Weights of a small image flow-matching model.
Model: activation swiglu, moe top_k, num experts 32, patch size [4, 4], layers 6, width 384.
Data: trained on cartoon faces, 203450 training examples, 29.2 epochs.
Rows from block 3 of a small image flow-matching model, named by matrix and row number. Rows with one number within an expert belong to one neuron, the router's apart. Each number is 128 + 24 x the weight over its row's rms, rounded and kept within 0 to 255. All counts start at 0. Numbers have three digits each.
After each expert's rows are labels from the 100 images, of 14848 (inputs lightly noised), where the router gives the expert most weight on average: "peak on" is the class under the peak; "strongest on" is what is common among them. Only what is clearly more common there than usual is listed. The data: cartoon faces. In brackets: how many of the 100.
# router: router (model.blocks.3.mlp.router.weight, 32x384), inputs 0-63
# gate: expert gate (model.blocks.3.mlp.gate, 32x96x384), inputs 0-63
# up: expert up (model.blocks.3.mlp.up, 32x96x384), inputs 0-63
# down: expert down (model.blocks.3.mlp.down, 32x384x96, transposed), outputs 0-63

# expert 4
router.4:133081133135118134146149125141150087166117180093152144125092093118118118171134094120160134101121138115133122084120115132112144128087169138099140129107173137129121113111064163170076117090138102
gate.3:136137142132105112103133126132122133058155074147138093086161124127104116137132162136218194165103095159155126116133123092138151111133160148140179140139119121147150088092074136177147128158130133
up.3:088136101143132183145126113116092091129087162115109122118136112135147097146147091173139141164152126154138167151115155107154129128116148104126123149132109110132167132170170117110134082123152111
down.3:125102146134150143104137081124149104133139147114137186125107166101148150138118114128112140143171149100134120114102140096131153150132144140120116076115089143110104125155148161134124113130109131
gate.4:090139101119121141130139106130111178120142160082129183137097140191147102129122169120154121090126130120106159123160088116112114139113093135165154125166132130129144176121111155121106117149136137
up.4:070113141126120153136180117105129141131144162134116146129137113174149117133108139143113115181155121179108196118202104073103153158131085082101140134155106118114131157130130174141106168121145135
down.4:208137114080114090151142154114129106174145134095115133160050105127126172136111143149137110145133117123144119147115114146133113116130141101112154128109127109104091104135175166067145143134141112
gate.5:106177094111133126140138145120128125107117080141111146133109131108157158106129089099123142145124133168145119123140115128114174136128096158145119118129104131117077125113120076119123176140126146
up.5:133139110080105123123147115101125103146116124117133166108147150116152143131101118081119123163130136161119142135130157184107138142135088088131158138123089143095151144125101129122138135117107125
down.5:104155157131166075118121114142081143158144115139134151102115131106101100124134119142162136125123098157101165137118152098120097132145099089110082078125140125140156115110214171171113155152134089
gate.6:104082124090115128139123119116160105121129135149093172137053131125106168136061140164150136093156115125066159137171150133097158106124156115183127107152100133120125092138128125143142112131139125
up.6:132132118108144151114137160133052086129132131117147171110114131088137101118083103130155142127107148132156087105152142160114135136122142128136169096127152107121112116116156129151118137149109114
down.6:076157158148093141158084135141122089140129138116107110130144156136119116126094083120166105099127127071154171119128171082113098094128146117143125140139121154098144149105135124146125114126107122
gate.7:127103118156097156106123127172100150160117116114119096143068143110119144119145113146135118103136146074080161147125123161182119147141090171114163176128122142139145171126111129159160160106148139
up.7:096163119122131103130129123127110184121151077111106129134142127104158172129116143122145154135143150122160153133077088113142092122133155147120095154104199165095164149117110108122121141119106122
down.7:161119140088124114111128128186168122205124111142132127089172166127147081164132094101132097127106137127111142143109139141179133136127156136152153109118157160098135130117137125164141106154133143
gate.8:119123137128136147108139132096070118130114150125119123174161133143138167130133100107146117139138113150172050126117135136107133128127081112098142122132093132099166140118151111139143122096114151
up.8:098119145088100111129142108178093132116123108138112093175113120147113089147130172100134160125125123120167153103112120088147132157125147078123133096116119141155177116115098149127156124139131143
down.8:094127114138131113132139117112116132129122056096148143149164081117176172157076060127116152121120121129128151154156139129138113145117149149037107133095147158165137085114117133154093139129155099
gate.9:178164134168152099119126145093139106144121102096100122092169142140122098114162119118111111159128147139088128143130121105128138119166101137110105158104143150147127109113155082103130122075139154
up.9:127135122158139117135123151110090137080112127107143112147167134146107122139066111136125159116099146083117117132089102143138116102112120131122150146137186132122144139147123092124138132134102138
down.9:176107113121141117111137124170104098147158156139126128138074129149126147160128145136139104156117116108115154172094134113118110131131135155148102114104126134129121122125125137113138168134125082
peak on: hair (47)
strongest on: spiky hair (52); curly hair (48)

# expert 2
router.2:134145129138119144136114095148111151127103093178120121121129172145096140154131125093132108128110113116095167138122139141147110142133102110153119121134101112130126137125114133084132122158166112
gate.3:120106130125139125100130106101126099104136132149136134124061116136131140108116130108138136137138099097163127132105127101125154123145105117098100114139106115123170097116123156122120144128117136
up.3:120131133091169144157113138130153146138130132155121088116076133152115117108109167142141113118153120125173128158139106122123099156154221079109079130129151131117147145132149156096134130145087152
down.3:141117096084143111130130117124126118108127134092120100150099120077123159126141172104098130131103103124089082114082105116142143098097152129124138145135093137105110117117099108128112116153150126
gate.4:128130128109103133131147130153120096085151122118131097134156143101127149118099119117104136100117199193081115144105139133112122122126089086138144127111100096121087144102156120141139137135107145
up.4:121111163142113092115147138129129139155141102113124115149142113066110133120171130147117120146123096181154085150139153122128122150136126167125132170117191143125104182116186100126122104133119143
down.4:128106138099125159114102116100140136116145127146160106097128117107145191168192107098126122104135120080114080144071155160171119148141130140188072137098113184144139124129116129133163141171148158
gate.5:115107092125154117134133153169137109127075087114123114109145159142132124150130103121124132141112140154134154138148070141129115095113125101127130082119123121120134106127157193104117149090100137
up.5:089104104136140100119133167154124100118091116112152115111145152108146141124141108129134148144113152160152136159134070135122130092088138112120123102101150126139134099107142159139107131084103121
down.5:155154131125124109109112142122138129120075115142133137110145107093140120108135120133126089119167129171124151144143199152156107145144101140121109174102161117158085113147147096122096115147106151
gate.6:128133107144126112120121139116127128086136125136138070139182132153138134119150155122155143150134152133136106137109125187107164093103078166139135115123155099145143089123146111157100131152104109
up.6:112165120083156152140120132089112088168143096126125165095084114133115133144114126151123150166137120144193072097117129095128114124138159058095167126115147179134127181123172152129118114131135124
down.6:122079118169113160098109147108138115124138137173110148117194118093131132122089091150119142127133132135159129131137146159124104087124110104137104115130114162145150135083148170128137127133139131
gate.7:105154117148120153142116116145185082157115157110126139104105114106136114107107077188149111125126151138182110120170144134109110144118145122089146133118114122137101094123066106130126144133098123
up.7:111105122144118126119109153093108134086126180144122121161108118115117159121110145107122153135148138094126136112183149113109102126114149121147102166132154134134131190119150098159116086150141127
down.7:141091106148137142129134105045111114148132163152122163122154103102095140150096102152111145067114129135059093119134124147125114129115145086136059110107098146099126130126140132107114162104107136
gate.8:112140140138118142149138111111105136116125099054113121173133126086130150108127107134146120142153157175134095142142144135113131127129158140140143145107166100135137143108145160148129140128120099
up.8:114117068112127138117119125134152068094133135148137117118163119091155120111130097120094145154132122176137075113110149127160165113110126066124103081109137130135137131135159139150121150131131111
down.8:111117110172155136119177119106165181120123131084116132168092098124123128134114102136080125128137112099160147109136143103144113122119141158141144155147098112116151171112151100131150113139113078
gate.9:125170134131159146128133124089145123128130094117076129113126139125097119115149125149118136102172113104164100128160099101169127129163192126116115100153116132127147142149104122116126144150118100
up.9:130119110133133117143121111149116149140122145145155107156135112133120129159133133113120140133084126165087149140088152156104117135094105164125123127122148110127122131119155135109137120122122136
down.9:110111106145164119125140144157130141141148093127124094115122156145139134146109172127114127149124126124117100146122146109130122141117173181122143166128150157112137146117121113154097081105099128
peak on: skin (71)
strongest on: teal face (67); bald (26)

# expert 29
router.29:100137168136136131133165132148168189088180122143132093147112137147119076146147180088132153141162125152139117136130109120132132112123129178132149144090182135068110142140126148115101148130133125
gate.3:148119151134114091167111131148119144159114149115172129148131165156159134112125121086145117102136171149176198140126130175129126126150124146159149161144134121162099153107151125189120126154102111
up.3:125121117105146118128104091157119112133119126106098164087101128142124115165120149114124114097118111129167087133139143163138135122112189138102145123116126125146150123148095144109162140114106109
down.3:151128110130140181105150162134137125108132167195122121096102120144084144118131124143144170119095150105126161131187098082124147110110115085149073147106133115149103103150145147130141121131127124
gate.4:118188152131146107118146105147115166112116086117106120117136143117146127121158137137111121105136133117145132145140101105146141128149128187107104160155143092109152153120128142103126133091144164
up.4:112136100100140107139126120164126130157116170148157157171137134099124141118146133137145124109141109121112099144133126150138096129113130128121065113151151136131143135108120138140152120116139120
down.4:104145136099141151111099127149132149128149146112121131103111137117137140131112173124104118158132112127124109103141112130109136142125090123101130138114139127114098112110135087100112135116125137
gate.5:103121101144112126126159130127126135136130118128113145152166126206137120124089090174089155072087115163090150160128133145111151131145117119171158113112086133092139153150146170124087140159159092
up.5:126163115128122113112095123128114134102105105106138123151069150046110109102180133117110102158140124129151125126122162156119144138132096128126093138171127106140171170142190103126142175156119169
down.5:136115128141111171129142131131081153116114116169099124143156160150104115148157151158139103058082120132140139152164128110111152120156095106133143116121140141137130146137123151153120140118110127
gate.6:111151165174116103128167126140132155141118133182143159137201160110124103103132101122102058144128115140124140170074127126107159106106137135159111155107132179106148095137130101118106148139114125
up.6:126164117168090158134150124117174158112125152125142106108218104164137118149121157114131113129144117084130163171114151087085120150122130125178149116135142117129122113152072140142118174124141141
down.6:139177141148123169123112148154133146145155130176108132100132147164106116102112125077147144096110151135098079131120128114158149119114152109123088146143140107119134142141172121107115114141112130
gate.7:135129143125118123107132151121123117166117074133097116147122131144089095119113112129127112146144156099096077151121106146093135144109147095091063107105124147144174114104154176150134129133105115
up.7:109124151133112140111104129096153138199143087134120139108066128121126159144123150102137134108118114090132088134157107164159117129120091115152168124130153098153138176131161154141148123164127138
down.7:148215133143131164137123108157115120120134114102130159165129148132161133120161110094207133141125148109091116133126122117136120133141184131106104136123124142085096079137076110090112147130101142
gate.8:105145134089107131130141111116131138137143149135093148133146112195131159175129140098108112140098095123138099099132123130151128127132047158094089126123093129129111179113128154133092160111151134
up.8:123147109154078175112126124115137130101119081137110108130101171120119125115104111132142155183156167143137091117171131109131141180144092154123121069130118119138139104122193099144139117124102127
down.8:112069100129123126106138107139144120154120152134132108141173118168136190129090134147099152137126111131108139129119136205094143136125095102137106132127107119139109169159110148124152092137162122
gate.9:145134100109132096124123131153096107153136126123121166068077178128136179128085150119181163155130154116161146123104119135139109117130194152158132102131167124150062104152071144139115136147151123
up.9:124130106071111112136146134158120122097142079083130123102130118099114112105162128112180154161114105102173128134123121139094140139152145090069115119130151126153073125107137116149105133128115100
down.9:141077134123115134128115133069104113102098086120149124162125116144120122112147133146157132141097085154129150114136146111084110069122089083158138129097171158128108122149142144129150124094155121
peak on: hat (49); clothes (32)
strongest on: top hat (54); sunglasses (41); curly hair (35)

# expert 9
router.9:113191113132101132144169109149127157130124114120127110135118155131161129121153133136123126145131156092152147120080081110115115127096144171115113132135159126063128106135085108095126141112108173
gate.3:121115192147137143143116107126112107141108119113133110070184114099161114152120132140110166071149123107143089099145102116163126087150146130140107112135166159162056148123166090147120106105112155
up.3:112121138136120133144139147094110114103135135097111144111115120132098110191153136128122119100115122120115098134136134096101112150134090083132099108120105117134111133126081154145130103146154135
down.3:153142132148144182129125095126160148146102135111115135133153131105117070156118143115134113133150114142160123171141106123107147141111091131142078119097139155087128132156128140131161176106087156
gate.4:120131123124141101120111115126141140147112114121102146133114159108106110113052115058123112153135114144122139112104141129148128133110098191181120089141170129124109085160131089146108145143136117
up.4:110153120163131140103125125135152148113126074149115101122100089069131121157155147151154171201135142126130099094150133133115105122114106176135119122112098137142097075117138118107127128152150132
down.4:141102125141104129134143137134189121121114094136106165129136138134137195125098109121153088117140166147157103144106130105174119096132160102077101122127113117103114139132155141150131098119125134
gate.5:123147133141143094144094120096163105122143127135130115123119125089121137124147073109120153157184095176122149096110146127136106145142085119134133136091108174119081119112119098175126110140111122
up.5:167111126100131156123115111121128118138136101103156138115144092130111160123104138112143131128106132076159116095123137116165145099126168174169111119150179098143125087132185150139126092103163135
down.5:160134153082145121120128125088107089141105134143105118119088128140161154140184103137144154122103155127147136124149158168116122157110119101140127136119107117155105111143170136150143152152110137
gate.6:143143114062127143115142135104130159115122148094185112149188122126132157103108108157117113111112101176153141131141152093151150107117159081143088133124121143094133154127109128129134125106113125
up.6:132130131131180104157065129119157157087173144129123096123203122117107143129128107118131129159119072174133148106139145136161132113126113123173108122115159124136074146104135121156096132148130120
down.6:093144155117113162134129102152099091101135125073120156127146130125148162132161086109099115151099154103147132119166118119127110095153156116149121133135149128148125140146125100145132150112111139
gate.7:108096137123118124099133114110130151132128098145100188099093126172141154129121092139086153137101151132151136131139105108118166104169145126132140134147091181080136141105128134110124071102121119
up.7:135129123140127136093130117144134145143110143076122134101116146151158099100105088132093129091105130124130115150076137151159118096155131116065127119120123157107133111141191115143139091109105120
down.7:157085146076124117132111117120138100104116116117113136102128112139128150139079135138145193127161125154091131135095133103129092114124112097110134129157151162109131143131122124114121101138131129
gate.8:117089131113094094143136094127138132151168106124109156122081117166085138164112090121113134133103122128141116130107172092120162123133120125126157149135100138105186110125160104132102095129120120
up.8:098181119178117141174120121170125188146166116119147100156136156099097116150146180126182104111090112142143132112131077115127116120142103156146075136149136127126147092159145135121122151160089098
down.8:122122092119158148131141135121103126153094139122156134132132115150091096075104098095123163147207106157106132078107104145128128133139110102179133133118082142066114110108139144117119145133126088
gate.9:110126136167150127129106125149171109126114101111155168130105157131131062088124129100108151158138153199106103139105120131152124101129135125171146119151169128125142153126136100110130141157121140
up.9:155076166151134134149130144091124104171162139095096110138156138166135063163166152147111133145122121139085097127138132090150101119127118133113117138098083116116117164125132138135112080131162117
down.9:104123112101151117127109088129143108133132176094126155170144117107115137113134085115106140130124108082110137158144141121167148163124146107096051116158127112137122075120146086136126152126135145
peak on: skin (41)
strongest on: cap (43)

# expert 7
router.7:115144101136125129138140119154177121120101079146085137063118157151150106105153125134125121139143104083152148127162116132160133123157155124151112118113066139130172080116111129131158150161138105
gate.3:139166134131140143124148115130099101119153104113101158113116135099123119111130174115123102133124148102156124123158138141123146178127125112131158125131118107132142156178132127139114143157135124
up.3:117104113096150140132120111160101131114118107166128136131106155107148120093107133097102171119122121131165126158126127127117117106116176173147141137150134126138113147137130133109160177160133142
down.3:146166121109115145110137095125135084109122132139133139115143122117174111120104145145089110101108133156117122111098164141122134122162126161132126135119178113145132167124119110139126145147107119
gate.4:121114147165115142105120140149065104122158188136154145133110103102130111112114111142148113138129163144114144142081129134091110114137130165105134151131102132139103126107106138154157098131101123
up.4:125099145125122116104139119170102168147127102189122090125143100086103074150118132099116126169106116163044190148099127097143127124139073114107124124122136129118124099124149151084119095146120121
down.4:100111138119151140142125168133152131150138084111145098101120126169126153098163140159176126102157125106086121125158143137136132091119122155151159144114090158104146137095123138121123125127156126
gate.5:124114113078143114128117133109156133160128158087132053158127137114135126128130164122151149103147113155130138101102131100130156143131106125135123142104104111106100085118123101129191106145117127
up.5:129129112136155109114117143166122142171137104127136083146123150126120104134133127069159169144137152159145063144134109118113138119115122120143157116097119150110096071131163129107149123130111131
down.5:075119106132109134128138115083127163109119119141124109177109166123083158144132135133124147164116104132118126151074126173145137097088116121136132181098130157123117108143160146145082107139131144
gate.6:128158110067133144141140105116140098147133201124149145137094111126147153103087117119119092091114157121090108128155153126126138110121102147102132096130114118134121117151106132140094151139097128
up.6:114168106112127114119143102113098104100133086118125086144144102133142181127133123095147133130107160160117156123080142134136138135118115107077157131112116142108146114126138134111107090139114138
down.6:135128119146129109119092136133099139111125161154135113133149116114131143110122145137150117120136113047122141141132068128116149115131134099187116131138110105114142093134134121109124141109136112
gate.7:125177143136115164135115118146181163114153096150147156134179107130133118118102121145127158152096130168093104136075152150157121126131138153125095115121131077144100137133110120126120079145112138
up.7:144089118155186164165102157106119147110138159104146081143115079144130106125143099185125135137133122118125083119124123077097139134123145114127119090119152160101142107158132093118120089118107149
down.7:128151114134143118174146127152161167174167171127135141166127136173083148144132104100153134138122167073129082112194121132087123123136127122138120142137118103107128123108101125100135146105135090
gate.8:151118132126127143146138149119110110106125138089132132133134140180129167099134125148116098114147116112154171124129149139090146175170164112164082151117098137095155198125137138153111132127125095
up.8:127159129089108099158130104131127135144127087119137151163086125105101135135087098130121083114093114157166124144147125118151092117117146121144152161138183128181094144110147112122130126132121150
down.8:124054102136119135106133145122099118130130144140106107106134111119118105158107128148100111126127092139110099135153131133169155099119136140100129152123161173138119106099119143116095107126120146
gate.9:137113154099128113121104136150145098168153144084126129138050119144122145112114164146154120101125174137142101121129152175097163102113137118166129102148129130113102118127108117153124130117095119
up.9:133110139116130139124112101174136098118139161180118130168133133128130193134073128114087139102102150127098130148135156122129116135124153049152077123114127097111090161147099159141144131121118133
down.9:116103128125122109105101111161169124152101135139128090128174116116150073142089113125095095125108117156139133123083152121115120129134118126154141141151118139115155163101109142146119118132143128
peak on: hair (36)
strongest on: orange hair (31); crown (31)

# expert 26
router.26:148122076084134173105091136135130099087134167127158157143120128113131169108124087109161136120084142106132116135126170126129109120132118103129132104174117087109097103088114135099131139088098103
gate.3:095121129151100125148129148127134187138141132144129181074143128158104122125112152156110124113117122125094162134140110088179137131148176118124119113151136119133141150130128098128148170127131128
up.3:124142083088131137135123120163140100117133129082116111165098138123115135115164153082120118162139097127137101082128150129132146141115075131104119161130148141114129110119177138165105097139158103
down.3:156096084109137115120112101095130134159121129112134112108111141099124157121084161126147131055111109137121148143119172167145136108128122179103142129152165131161150114142142153086152137138080092
gate.4:103186123134112099130136118138179136095144083146100121124131150118172130127184142121127147159126111132119150153154122152137162101129080200093146145131120112112158116134106103072115108141116158
up.4:146113130148142078130128105141193123126122119102122117128165121147120118145125141130120119166120119156131134112116109103133142122129155137151172161132157147129081093142137101138117097116158112
down.4:113108152142112114147135125154154151123111162135122143137067143152135079145136125066115067164145163114136126149123109097137141141127092173081101145140163121149145137160122136141117120124164109
gate.5:081107121092124076144121113141117128159129144149137087125097099184152138119087108172098108131151134125126115121111140117133094115136171148182151111146126150107079111142059095122141134121127128
up.5:113092121107135086117107145077149159189133157165125115114178104124140146125105138114111125115130158127140169119107114088161126121125167111145141141108119138104129183149142129125129116117102170
down.5:102104174131127163133145103172091099101131167113142148148067122181154061130114100102129159110138131113137157145110112135147131129127152061092150116139102111095093132108130099174123103144167165
gate.6:098136142159101126109130109177100118110157115109096136103151139083147126117120096143143166129105145107085140141137139159106105148148105165132140106122070141138164110129093172126107100120128155
up.6:137132081101105109133133126160137134144119119098135152113114136210100126116142134132101126151134088140116066108117118162114150142111163129076131129162153137107120100133131122094121137149151122
down.6:131117112117122161111144131144063086142121134104121119140092113126120163163157175111138114092120173123144082156157118155113162151131124136140139085121161126119137112121184167124152138152107128
gate.7:123126098120131140133144113149144123136128122142096141157124135106150130123190113102127115107157136084097103119104134094160128112121118152113158142092122120124150149121183143134135138128110117
up.7:116142113109137143120145117079101098102158102159115103092152134171140115128142123117119120096147130125147133086150158131141099187136096064144148102126123124115107174113155134126122147123128125
down.7:123100149122119168099137140150114113057095121064135143117119141123159129107137088156124155161148188170160125143095163103148147136118105111121114100105105141129097134143131102134149142116155144
gate.8:144138112135137124119135133100127122108113142151113130140117101150126115107105143157136125099158164071156187112132130133116110144117135140149114139144148131131120134123141141132100171111152123
up.8:147160111116126154109147163187087125083119150142101174130110131079120116108118109093121221130133118107140174125112156190159129136128120113122126118128095138136123091119115145141129145135139116
down.8:139138126116153141130117097130128119132121136121130196166180139158115087097121099154118136100126170174140135111151147162141159150118116129170140125137091098133142142092116114169140133155116100
gate.9:142135124122127100118139135110135098138133103160124113164130142131105157135191156134130132136153136123137116127154130121084127137137107132083145138093136114144129173143150119153152103128139125
up.9:116144144119147133134129111170080144114142141097122167112061145120132108103103132112127129129125124171169112131132141134139099103138154098141119103116105149154124153117110124146104153135112115
down.9:146141096128139136154124132126112114124113134157120132122122147152140168140096141113074105080080134080208121146147134127129149126129103129105099117112156137174092116125181141147131147139104128
peak on: hair (27)
strongest on: long hair (60)

# expert 30
router.30:134120125150101106121115168129114117116122098128115121104138163125127144098125124130122124127137103174140125170131154142154118145140128083129117159148091133174104131121143097173146127179175107
gate.3:155128127084141152122154099113144129132107134148108074167097142111099152123132104126114080079145110125090071121156133155176117118104125167141119128122089101114147116157138098137135156125162117
up.3:110116137113121118114129143113108101116137145176131152126084163144107124135112075122163139156120144163130135134073116142144138119123125117124179139155130131107139111103116121126154095107099110
down.3:103105137143126060115114142158153116136123116082123085129121092114100126127102094103132143126143074126126097147146151128091147143125149117149126122148121099135131182120166140102129061136119122
gate.4:188179115125084132100131135143123106168132079116092100132133148112096165104124151089125080123110101164105116161125130141099143140130079134117180131105136151134107065143139107123153096133153125
up.4:096122147088107135147108125135177142148154130156151153168156131168092109160096115139159123141142125150111109141176170095127144134134123126139098102163105107091119163118138145087118125130095124
down.4:106110147102082148129135127121124124115124099118125154123181124138103157130119167148134133078147122074123112142129114131129141158150129128166155151136155139098133133122105137124112159153118150
gate.5:120171137109114119114126105118141118119135145144106045097193126172114131169111090168158135094125135146122116108118110114114109149129134089143112154123126136139108125128104091145127125094124144
up.5:133098138100113168128139152111127166077137142101132088165144129089138132157139068105079123103137179150127076124120131142151127085125051164192190168137145098111143135129134115128105147130121138
down.5:143163151132100099127093082112129120157141128167130143113168125086128158144165101107189169138119140173129131133131122073111111132133131084158149149161162151134145152123130103064116106117106125
gate.6:136104141158137132087141107141105173121153139106120111080159117146151114100131145155127145112129136113137145161093128103098125113111156137119128121128095119102152074139044137140123154140122145
up.6:156105139117159166157129123163121065142115164071142176147119144147110135124109123127058129133134099133093113124121132129090162140134138087103114141140122123137109147140165121123109106119141103
down.6:151136112112113124136154132068124121097120106151117125140068121130170162119151163159124113123098161162151139126122107180123126128116159136122114159089148168203120135140125112125156147107142105
gate.7:153122129135128114129126104139119167140141090121143113093094109133153100135146162109131125136116100096106123144145132103095153139135134097093145117110124119132154129135102129091101147159142110
up.7:129154102120113117115109094130102178181123133155126155112098124111141113139162144159193118137130137122147142116174127133112116100118160121087097114123115123132168097116125134122111106122148148
down.7:117106115117124152107130130107098118158148170168129089141142166115119144105166108142135127132161152119105147126099165124132119184143098078172146127117099115160144114130117134142121144171161133
gate.8:171097094149088120123094141124112129100105121133178115134134159148128106155116135107138141108071137115066189129118164148131143152107149130141145120114127116118123141120151133125116162147154137
up.8:079112145115156095100153128104176129143100092104137130084179151133130107126119125190139127154137112129111171106169099108102128083126114140125121145130136133116135128097136143105132109112123127
down.8:112182139094133117141124109111067148143159109119124141143151154153126134164085133124165105140105177125107086176123090136102114109123194102108122162110114128107139134125110064142139126103118112
gate.9:130113137119137176125131079088165164097127158133142136147138103108112121133105118134132117095142127077112147138140157139112135142112128148129099130132133135130140120144109106115150115129141139
up.9:140123129129122106120115155118153161106116090142104180103126136160124161155123131134133136127089141071162124113101117138149119118145145135088139133111113136144128082093060119141139126116147130
down.9:122155119114140152131122110176121147098147120132127144134169138140122135122133149128124132140115130144168140127143061103125143138119094099143143073127127115118124123114114131099134087130143092
peak on: skin (98)
strongest on: orange face (71)

# expert 24
router.24:121151079103116142111108173119111112138124137119135137189117135117119155155144064124142145147116139116107118124099185129141125141141060147131141099140131094118172152079120121161129130124128122
gate.3:132095126107133130124121133076091134142134172159130126161168161180119100110065121139138123122113132139133125110118120144079101126133161153189154122127108122134110171128141139105128120169180129
up.3:136133122097115133115118143122110103104148189157128143126134125130123109125114102091175163117117124132108155150163142204101160126140144095129130099149077109094142138127175139132132096125148107
down.3:117200134129099123124119114110141088098112135112138139123090095102154122128146095152156101153164144149096103115150130145141103123120159120088182141104138144122140135128124132091128117120169118
gate.4:101118123125133112102118159155160133120112090160141070098136160177135160136173159163107121186172123128075138087197120119133122129119150127120134125138114134131112120164094106138132125148122119
up.4:141167146132161147125122089182129140191155178119118128113105113116122121157119115141174166121108103151112114108138120123165124114126114099109120127155105134115124152139122147112117123125124145
down.4:127138131109106165090115138106123181144054122131115128118156112188120130125098142182165164122149150140132151124144142147125144147145145148106107065137079140123139118147125133098105125125139166
gate.5:115152123127119135108142134159138128129147136192141151126129100174146155114101109142143155148125149157099175111155128124096139165170134091163178110140114089132157147139127132162109112147081138
up.5:177149126119142125152105143147178110137120116139144121170151122125112114115140115115149157105138150128114100139124116124154120135106119119131097130144168127169115136103216145146143130150162122
down.5:132102079135141131115120157134106119141134131194131103129141152150084142126104131159118143113109103143103106079137144116098146150093099146144150118131173093115122124108120084095146153129131130
gate.6:106116120077106093132156128105152185129146115175161138121100131141136159130135161176125113144143090087133136087135127161142111119122159181161117092139130112110155112127162158113106168108149119
up.6:077117142142123118132133107113121102129116137161146120128095130133137133139135133086128136141118135150142140182143146118088111137135132087140202133124131125110093143128039121153126145135153125
down.6:099086105112122116158137112102127145151143141154148124109110140115117128129130092107113163149160162104111114140112116107147076097135141133091108140134171140149150125148149104120098099148127164
gate.7:123117140167095155130135108144122050119107119132129111150114095130143136175101104138086138112149156102098101119143134153110130116141125129120109119127112123133125082136128092131151122129077115
up.7:134160103158161093127130121085135135177113126143123118157119117114134205139175104152118109190148105123118185152106151154141176138123133155089108127124132114111179071167084125155144155121133141
down.7:061138152155130102120135081106090113147164126131157118110094106116122156103144135119130124113129135116123091118113150123142142154136157130122123113152123105167150134145144135127123099168157112
gate.8:137081127146148153110121160178183155108129157141111114144125142168137140128082148128164109136155157153146092108065127128142102106154077165153117138118122100161114112110172132152116114127104108
up.8:129134108138157124118113141130173146160108082118129125167063095160131165106117151130128130165136102118092146131083102095136155149133115154141105162120160131161142109127141119152161124145154143
down.8:203119116104106133152124130127146160116091105179130116102133168131114118126136125103133099104148130121161098094107114125090138094119128074144124096140155114107109159090151108129111128169164143
gate.9:152112125151085136123140125120110159186144112088092105152118120108168151097122131139109158089125147157099146128144131137147098173130142148110112110118120119183096172127177145154140175123135120
up.9:141216128146140134125122141096089095150129104104131153102123145102123137117140102142153173134141113105142159129146139105105082118131106113114128121130104141125130088118145073132137102107131120
down.9:114115099173123114074113102153122126080098113113138165167113120116150131166086164112110120139125131129128119103121149117113121121131114147089084141119089166128118113168160129120122105093157101
peak on: hair (55)
strongest on: curly hair (61); spiky hair (33)